config.toml
arch = "swin"
norm = "layernorm"
mlp_ratio = 2
depths = [4, 4, 4]
Rows from block 8 of a small multi-label image tagger, named by matrix and row number. Rows with one number belong to one neuron. Each number is 500 + 25 x the weight over its row's rms, rounded and kept within 0 to 999. All counts start at 0. Numbers have three digits each.
After each neuron's rows are labels from the 100 images, of 14976, where the neuron reaches its highest value: "peak at" is the part of the image that holds the peak. Only what is clearly more common there than usual is listed. The data: simulated telescope pictures of galaxies. In brackets: how many of the 100.
# fc1: MLP up (model.blocks.8.mlp.fc1.weight, 512x256), inputs 0-85
# fc2: MLP down (model.blocks.8.mlp.fc2.weight, 256x512, transposed), outputs 0-85

fc1.44:517469475546475484522479478494490514504479493496481506485517541471519491456514540512478494509517485506466492492491476495523507490501568496478489474490529446491462481498472517496547459527488515468490476490527497480514518514532488525480537477463493506514480516
fc2.44:507534516461440467485500494499474544479479482504493507500500527522520497514494462505509478506487539512515494501499514508465523447519457481497523510498501529467496452489478505452477496476525450481532522492502518538507510502476447532535541514549537497481508489
peak at: top centre (37)

fc1.116:509481458475533502477504544470505484497468516473506523480526466480494519471537509486502502516480484492513499480518473503486529464464492493502518482509513507474506456514543541501555547513470507486508447518544493524495507559517577505467495501454472494522485497
fc2.116:484473512484489528505462491540483511477543512534504501488505496484495514490511463502532520479491540528516478534494531519480501505507531532486499527513508478517494516509518490505429463469497567538538516496513482487506465469465498498483499458459486516456528506
peak at: top left (29)

fc1.377:483508515510527500483521523545522470499443489508483494512499518498529541548515500505506487488531437517513506517509515495524507475525526470471506487509451493465477550509486501490499439504498437516540482491522502517524511484455494530490502498509511495468495493
fc2.377:499467497484460479485495456509526502502521516454507464536522544503489473451466529505514537525479535495465472522522506497484471527496489504541450497563513495522457489547489480455532495492505461544512509505528489492513536485500525525473528497513467511496493486
peak at: centre (95)

fc1.475:460494516468485521468532492512498545513496531508494503476468553504494460561483460444454495479501548489475480459532508502507514500466483504527521544528552498555501503513467520468463507502505519488511485512482493483506519544537504494484472466492469532506502473
fc2.475:488512522509487450477522478500506454530516481507508506526495524445487504545496503509470493507488469525425498528460539511473465488486482495508494526512484518456507470524488519552533508500508481504490509506543490490549527461463565497495537536494458500489505504
peak at: middle left (47); middle right (33)

fc1.110:549490550494479521498489482535499507523462519433488473542480470448482538520467502510509507529473517498499544449512494496506496511489497468480457529530501487482511508530558492539472502500540551517478448492464484514480494510526506496477498523499505480492491521
fc2.110:477513457462481480521516535482517482489503532543511523497539546490531503493466518515503475453510507499497479552505487528522487458510515483517497520540497521481473489451469493473530504544491462534539502475544530546553521509529501500515480481522461527516515475
peak at: top centre (46); middle left (34)

fc1.380:524487460501460471489515494507483459533494518481481540446497542497515465490500523497510531504483451494464511505519478546536523490477534475500465488483525468483477492506520471507542498505514498521517476491500465455484483521509488484479541481493468503523478511
fc2.380:514548505459490510488496498507488472483465476471435548481490482505538503472488483498490500507458531440538509489474479538523537476519540514448477542510526518477504509488527514511504515460513516527552480487530478513569543491464524553515532477476515550525452518
peak at: top right (36)

fc1.451:497486466441504499466472545497536470527540490509511541512491547519513500473503515428523488492537510511495507529513543477553482514525503495496531480550485504510498499505513516537501499474470479517491508518498506556486486485486558490462465490483467553496443456
fc2.451:502503518494449495501492515474501454510529502480537499548540466520479472482503546545513506513514496488528457482561451489502504484529536510505446548467501469480484500508500539515489484495478480495495452500521484502530493521521492534492540479491498473459502488
peak at: top right (29)

fc1.71:480465492479515506465519447479521513480494512493503490447501525527515470508485518494462488474458472510505493493504505489487548496498510517514513477493511471514482528483509502478465498493517440490544472466509527516533540533530486504455524527504456486566519493
fc2.71:523470493498521504479468509481511497526432494512514514507494523443512497507496494496499522467468485539510497480522493494501499444496542447506499479546526538469462470512501464506483494500482471510499477485486486507500503524498468494497537560501514508473492524
peak at: bottom right (30)

fc1.508:530514521522480477531461485506520506508455519503480509490517501490510554512474484480487440490443496458480497477506516495499533532523565471472497477526523478478462489526499513534466536540478499516560495511520449535466498509515490492551537523509509479496526466
fc2.508:510512492471464499475469505521561482437514467487428540531533487506474479491552499493485518474519514531524525494463486538513496466522508497478509558465515515482472487469494511456513509508516538547488457485504491493490490518498516490511514499455459547470471531
peak at: middle right (42)

fc1.294:541528488481491482552489453472459477483477515471476480497486510525489538534474515522530477479494470487500526472501535533508532533495517509469495474496505504482515498478497513507529507504537513465512534501474494472560489540470478484518513511470479502510519457
fc2.294:492472500531469479521505507468538519512558451427507503489538505523456493544476452511486490521550491482518509537495508523495442492446499483519510494479480480537498527476513506538532445503453510491532462506496545473497495487540489498552465489498512501497516493
peak at: top centre (41)

fc1.416:517500454534507496493487492497468493496471507490543503474526480502519502481517520450491478483536503498520472487514511519523500543493489519495515499504510472496499515497536519525537490569485497450516461473505453505488493524480460473509484518505478537494505487
fc2.416:477518513502479505536493508502467497455460453495498469478483511512472497530488497523540457520507483473526518476467528497481492480517500446512458514538526477501506488530525536503490455488549486533480532489471474524490530494536487503538508505543512510503458456
peak at: top centre (38)

fc1.223:495483502455473539465469483472492533509481457486488503501501482540492489497482462476446474479495538531541502457509509483495516475546506558509501543520530524497470527477536515450487481485480504505535500462520455521525509506475478521533523507466496491513506496
fc2.223:518484484542512471535475527479500502497494489480532496523492506469490430525549529500523502477546493507477563497498494497498465509480523457492509508534514522507524489493483454546529495552502503509389464499482497514473479486540470491470474533496488500460474522
peak at: bottom right (50)

fc1.10:528492479511505510507496479487514475495476502473530513490468520516494495559496505463481515494518487474532484503504540516525490481548513490537478482503511487536490540480412531450498490527440520520534510513530522496473502492515521508484500511505495518526499473
fc2.10:479494512496490519495456489463489507503539522483479495477505438537493509494470473487487472460575528489485491499483457476488525514503563489463516533496523518503523496486525501513523534513493523477499501508492475511548547506492508484490520497526506511515469506
peak at: bottom right (47); top right (25)

fc1.305:534480501541504499499504535508511527532473514499526473528496525526485483483499507504465474484492530500572534515527520497520483468516522502471457485488541493484496513518459496515516503497495520460508486503484492551470497506517516509556488483508521503454513511
fc2.305:506505452527443472527453497503481494521510533483505482531510529497465537460479505506512500503528508533462484541497539499510521499522478519487475486447470479548483476484469521484496505500478545496526507511472451515481485508469505499508547471510527475479548484
peak at: middle right (42)

fc1.36:475482547519501520515495490502469464519526490520472519487459521454513521457565512479527513502497494496501501527516512496515492535501461480469495499510464504499510483543471463479545496504521548532493492444538530501502483478443499479491511442504490507500502514
fc2.36:522503462497482463489517477522525483494449492498496473504519530520508530537445469494502494511510501516537483487488435503455512497512507508510520500440514477528495541458499514509499517494494448460507506508455495516503499536524496507526518508424514502522483490
peak at: bottom centre (36)

fc1.206:508499493533518501480496490491499502532515462504524540517536517541479468489466475542534444489499471527533483499513496467448472493532503479506494499496502487451474501495472501496508497472485489482520510495480498520487508519492531467479550471476502487461513490
fc2.206:545507477485481463512491467549505457501446548492494455490485517497442513488524505423533524489495513465489475517467545480480570452519492494502480532497506519558502479526511541480503506465517516502536481521502505499503465509466464504529490471518516486506509536
peak at: middle right (33)

fc1.111:468516545540503518488519493516497469486469528481481529505513483537515465454493509501500511497507471482473494540474492520452511522520530518500514450490447476481473537504524540500481503501504471486525457507508528493522495508493485525497527545495491495513490533
fc2.111:505482537502499482498494482526503526530452475509532483508490486489473511504500513485482501518507457525509513500491529484491418506512513507508517495520512482488508446466439510531508547477462493530491538505475511513514507478517555468518500481498507498475520510
peak at: middle left (43); top centre (38)

fc1.265:514539502508529481536534495506493510519479492503528502487490448493501488517506478557521494507494486527464494543538551566478503520465479514503523501544515425540509492538515533502495492480495487486518488513523483479505525466494556540457519476501451513508504464
fc2.265:458541499529497520515513528511519475499502460487477480529512509482513486481487513544505467472505497491495511520523465492499527506468512458478447457501524490489467525467479523542503474539499505497441485493497483474499485479474445501494482503492478509499475489
peak at: top left (26)

fc1.122:525480564503509496492484482530500493497505519527486462497470488533511541461525548485475467493506516514488503505502483536501451507505517515460447502480480483500516516546503453531510517501477525487501484543505505554475486485512515543536503485477522487456500485
fc2.122:485498491502485482507442493508498496531499521488500457551529516512478511514439515511517521509510483526472480462503525485531506481495533479470500449456519490534454497498491519459493523500525520494494539524480470467460484504507528478521502474513530523484542513
peak at: middle right (36)

fc1.240:530441472505489491517519490472515488531480524517516489505451550478430484530513498504483476519526481505468470492518484457514488475502498539512475498492500515483488489477465483524481485490523522526473479490545530535479510487540506496498515540496516552470476520
fc2.240:521540482471505490513490469482524488496496527512530522505511497490520491486468478462527446504496505477513466489500493500503508522495475491502535513505512490516484485505528527507512527514545506512534493480494468460480501507506460552480472465534559440507531446
peak at: bottom centre (31)

fc1.149:520484474538463519509470531478486496571459507470468491462496512528468441496496556492489476474547487507491510480547509525524494458532516518490423534502492467506514544504470507484505499526488516515525501489494495530486506504528526529519471480517533539489496519
fc2.149:543499472476462520514480471488519485505489542520505486520532501542478545453438432504524478500500510509485470523522529513511506532510485491487484473474489477513486494498493513500496518494479552469546496511501449513481491489516514506498507474528516459508541486
peak at: middle right (32); top centre (32)

fc1.253:465484486509513523507539542488490534561515482493536463489473534504505483542516492464491469480504476494492502504501477470539486492480483532474506475498531485483510443505524532509475473505519476510497515474530544486506448515516508516493508476455469545489493508
fc2.253:468463477510468511493483493499513485524528473512461546491533507466535469491509501545503524492499521466486498491512451524510481536532494514524532461478498450481502544500468489510524481545475519488480487484479464460504524515506518472478492545515494531522515515
peak at: middle right (32)

fc1.176:555497478521488510540491517460495521496500466490481550513472498492496506482481522498490502463543494528491473499511511511522527491490506495453475543492519519500474484505530506483476490495496499472486459517499497537461483501514498557464497538464532470502494502
fc2.176:517483492527483489512477522500533517511458535487481538496493502515513523521534525483513516512503511518473552483497527476514488520516531524496474477496468477475473494515542521527503480501455527489465514526497500495491471556463504473485549485500536554492520527
peak at: middle right (55)

fc1.495:503478523486524518454495532495485518492500519471513524553483544470479485522459511429569513508482487538530470547525510498469524457520537462458487491520508481510494454481510476538509490454509462484518520525481488544503472498494518525500426486508476527477493506
fc2.495:502497496529457495489474540491510508553528491527532504508527437528500531498467508459486472524507508521510478491481488524463487490459520513524456512527505522484471517510471508523515489459514505484500493525549485569480529514549472465501518506473507487469534519
peak at: bottom right (30)

fc1.478:471472521475500483506514545460437506450497457470482457508469522471536505526554474478493481520488490466489493550515512567515523519523500474538513481498499493536484508514484503488523510498497478454517561500502517527519505494460473529485464506500489491461516493
fc2.478:498506484527495486523497527466455492472527547460553544496537507497482529498484509580535497517495519524497480531482481502515489504479508480447490514447530495505486527500471524495486473478491489505445496469480484459463529500470501507478534451525495448452493486
peak at: middle left (37)

fc1.361:484524540479552493540469515493494485534554514491522490480513505524525485525495527504464467500469508514515523479491512491537515531536519471550466482477500471501540463530486491516510504505502502490486495501497518464524456481557496520478479501466486483519470487
fc2.361:494489466513448534487513493494520526495473426473503526491476495477489507527524459517538466487483440493456520503489478493520506495507486536510474485516512438566501511463496491498508501495526487536531516535479474540488500499540483487487525487515489507489499509
peak at: centre (100)

fc1.501:460463478455505518467481536512475468497493498492546516557517490490434492508492504459519505502540517486498477506514528511493492511502529489450495487502501487458525506451460529513518486498502472539513468474500511495457510519518540506494484523527517522538550501
fc2.501:492534505503481444453519519506479503507482521462534529499501546531519481518488506531498520503493514490514492527479481462490498481489472490494493522519492470487506497508507489478523458525523566502484500484487499528527511542516510529423511559554500499494500513
peak at: centre (100)

fc1.220:460478533527458499521506472507484490503486468478518510476512549483487476476527455490495502533501508465517553459503554495488506509471446528497527544523492510515518516491502487496480491513485515491490512530541513498471497472511506539509516490534494485494510501
fc2.220:490522524520524478471549514490523495542535531501482536513494530498478484508458515515492465475536472548478536491452463501497459450521525462514556510452495518491540548519500479513481510503510491520509504487437479481527542546522485518517537515515508459506514494
peak at: bottom centre (46); middle right (38)

fc1.401:486537483468555494538497504495530517494560487505451521485495530526462496544474526496522477509470491517504538501499454497510486518477485470501499488532514510473546487533478468534503561470516504513514506481500507535519486542470510510495495515444547472490494527
fc2.401:513490508495569476502501495498490505464482487483481539473514488500510464544481477492507522498531487491474523540478495516486459530537528509480533499471541497514501478518476510532485483494481482519533483474454502477475489510509486450506517511481559531530488485
peak at: middle left (36)

fc1.382:536485495508500471489533519506553489481493505470462517498526482494499516498448506491470498510492480525512488489510473494533522518494479479518540520449462501521518454531484524485491528553506481530495480472486457513484512522511511496497485520525516489504498494
fc2.382:476519533506520520533474517483499471522515516509484517509472489573516531494520470520539484477483560492501510509481508487507505489514483489531499500510515504523486525501482465434451460465455507466512488511505540473489541508490537542491448474509500525482533490
peak at: top centre (41)

fc1.117:525555447541472498510506498505462474528484497512495472483502518499492494507521528467526524488503439514489516521540475469485480480496470464521509502477488475543438489516458487521493492520463504522524480505455477480474514513471520488504547528498515538481496482
fc2.117:498510481445480479478495552464515529487501523508525481489505474508538479504492472514524469527495530494508506542456510497554533526471530481474466515554546461485524501473499509509505489499475477499513474530496555525518489456530513499513534545507540498484494536
peak at: middle right (39)

fc1.277:464489532511492503492487514486473482468549457502467514535460496447487496479527481515515489458485468478512499492504481506481491472505492478474498525520491557485510496509500481479512497501526511514470509434539517483569504502455545525479489465467507507516546506
fc2.277:461517507515462490491495518532497523511450479534472520466515499481515504540484486482499498533498533508520528506506398523499504521516481498499501471482517464503517504459515514549519478499495485466514469512469475519469489510511471442526482564533496505494475509
peak at: middle left (40); bottom centre (30)

fc1.66:489499502451470498478480505495554505479479522502495478492524513540511527449517507527511520504496515480512518508462564538493482523498559524485507489455479471481508456483538481525507522469538457486570496505505487497500475504521494487485497496499531488485477468
fc2.66:472525522515490567474486522500500460518506534528472477549506513488560503533493528491507482522492482517539533506509468456479520483502460504510500476488487507483485502504552481519504520509484449501503515525501490484508513409518488449512487484485460491506465526
peak at: middle right (32)

fc1.134:497524527505483513505521460467543534548489471482531510466434534554537509461521540449513541478485530505482491502500505512481530517477516470486525497502464472490490486490528467498531492482456512539500544473489499523503473500489486537499523478493511492437550489
fc2.134:540527509521490525498492522511474472469527483507531515506522500482468483460489512534518483511467497470511455526482527517507522497489500538513504480512500438544538489510498497493454519525469525485501529476479460501502503559504478486449457500455512517469486478
peak at: centre (100)

fc1.158:507529485488450497537456488505493521548498475489493474476486472510461532489501519513516457486466494490529493464488468534494493505496472502458523504520471471467507507525467534448547479515505524507497516475502542492551464509529497531462431462551526539476541486
fc2.158:476492513484508502504511508515565473506511523486483493477535529480474523520482487526490469522490521483480478553518578485505471479502465509495505489451492506495507439496478509526477499490528502476504530505475489532490540522449578506519473496557506510507506481
peak at: centre (84)

fc1.342:501484481489489530470460493516511537476526522492518506522528497494505535511485496482521510524512508503482513491485505514526536531508493498486522530504508494495470506485484528497500502536459481497496513454522475558461485515534519499494515525522521467531512513
fc2.342:489522505523492478518514473521488497499506506509512492453482514513514481496474457490520450519475513491537482466516510466497497525475543504518465514476504519543460533513484501533486494497542478502451483558467480503545483456488526517501495467475494528459432490
peak at: top left (41)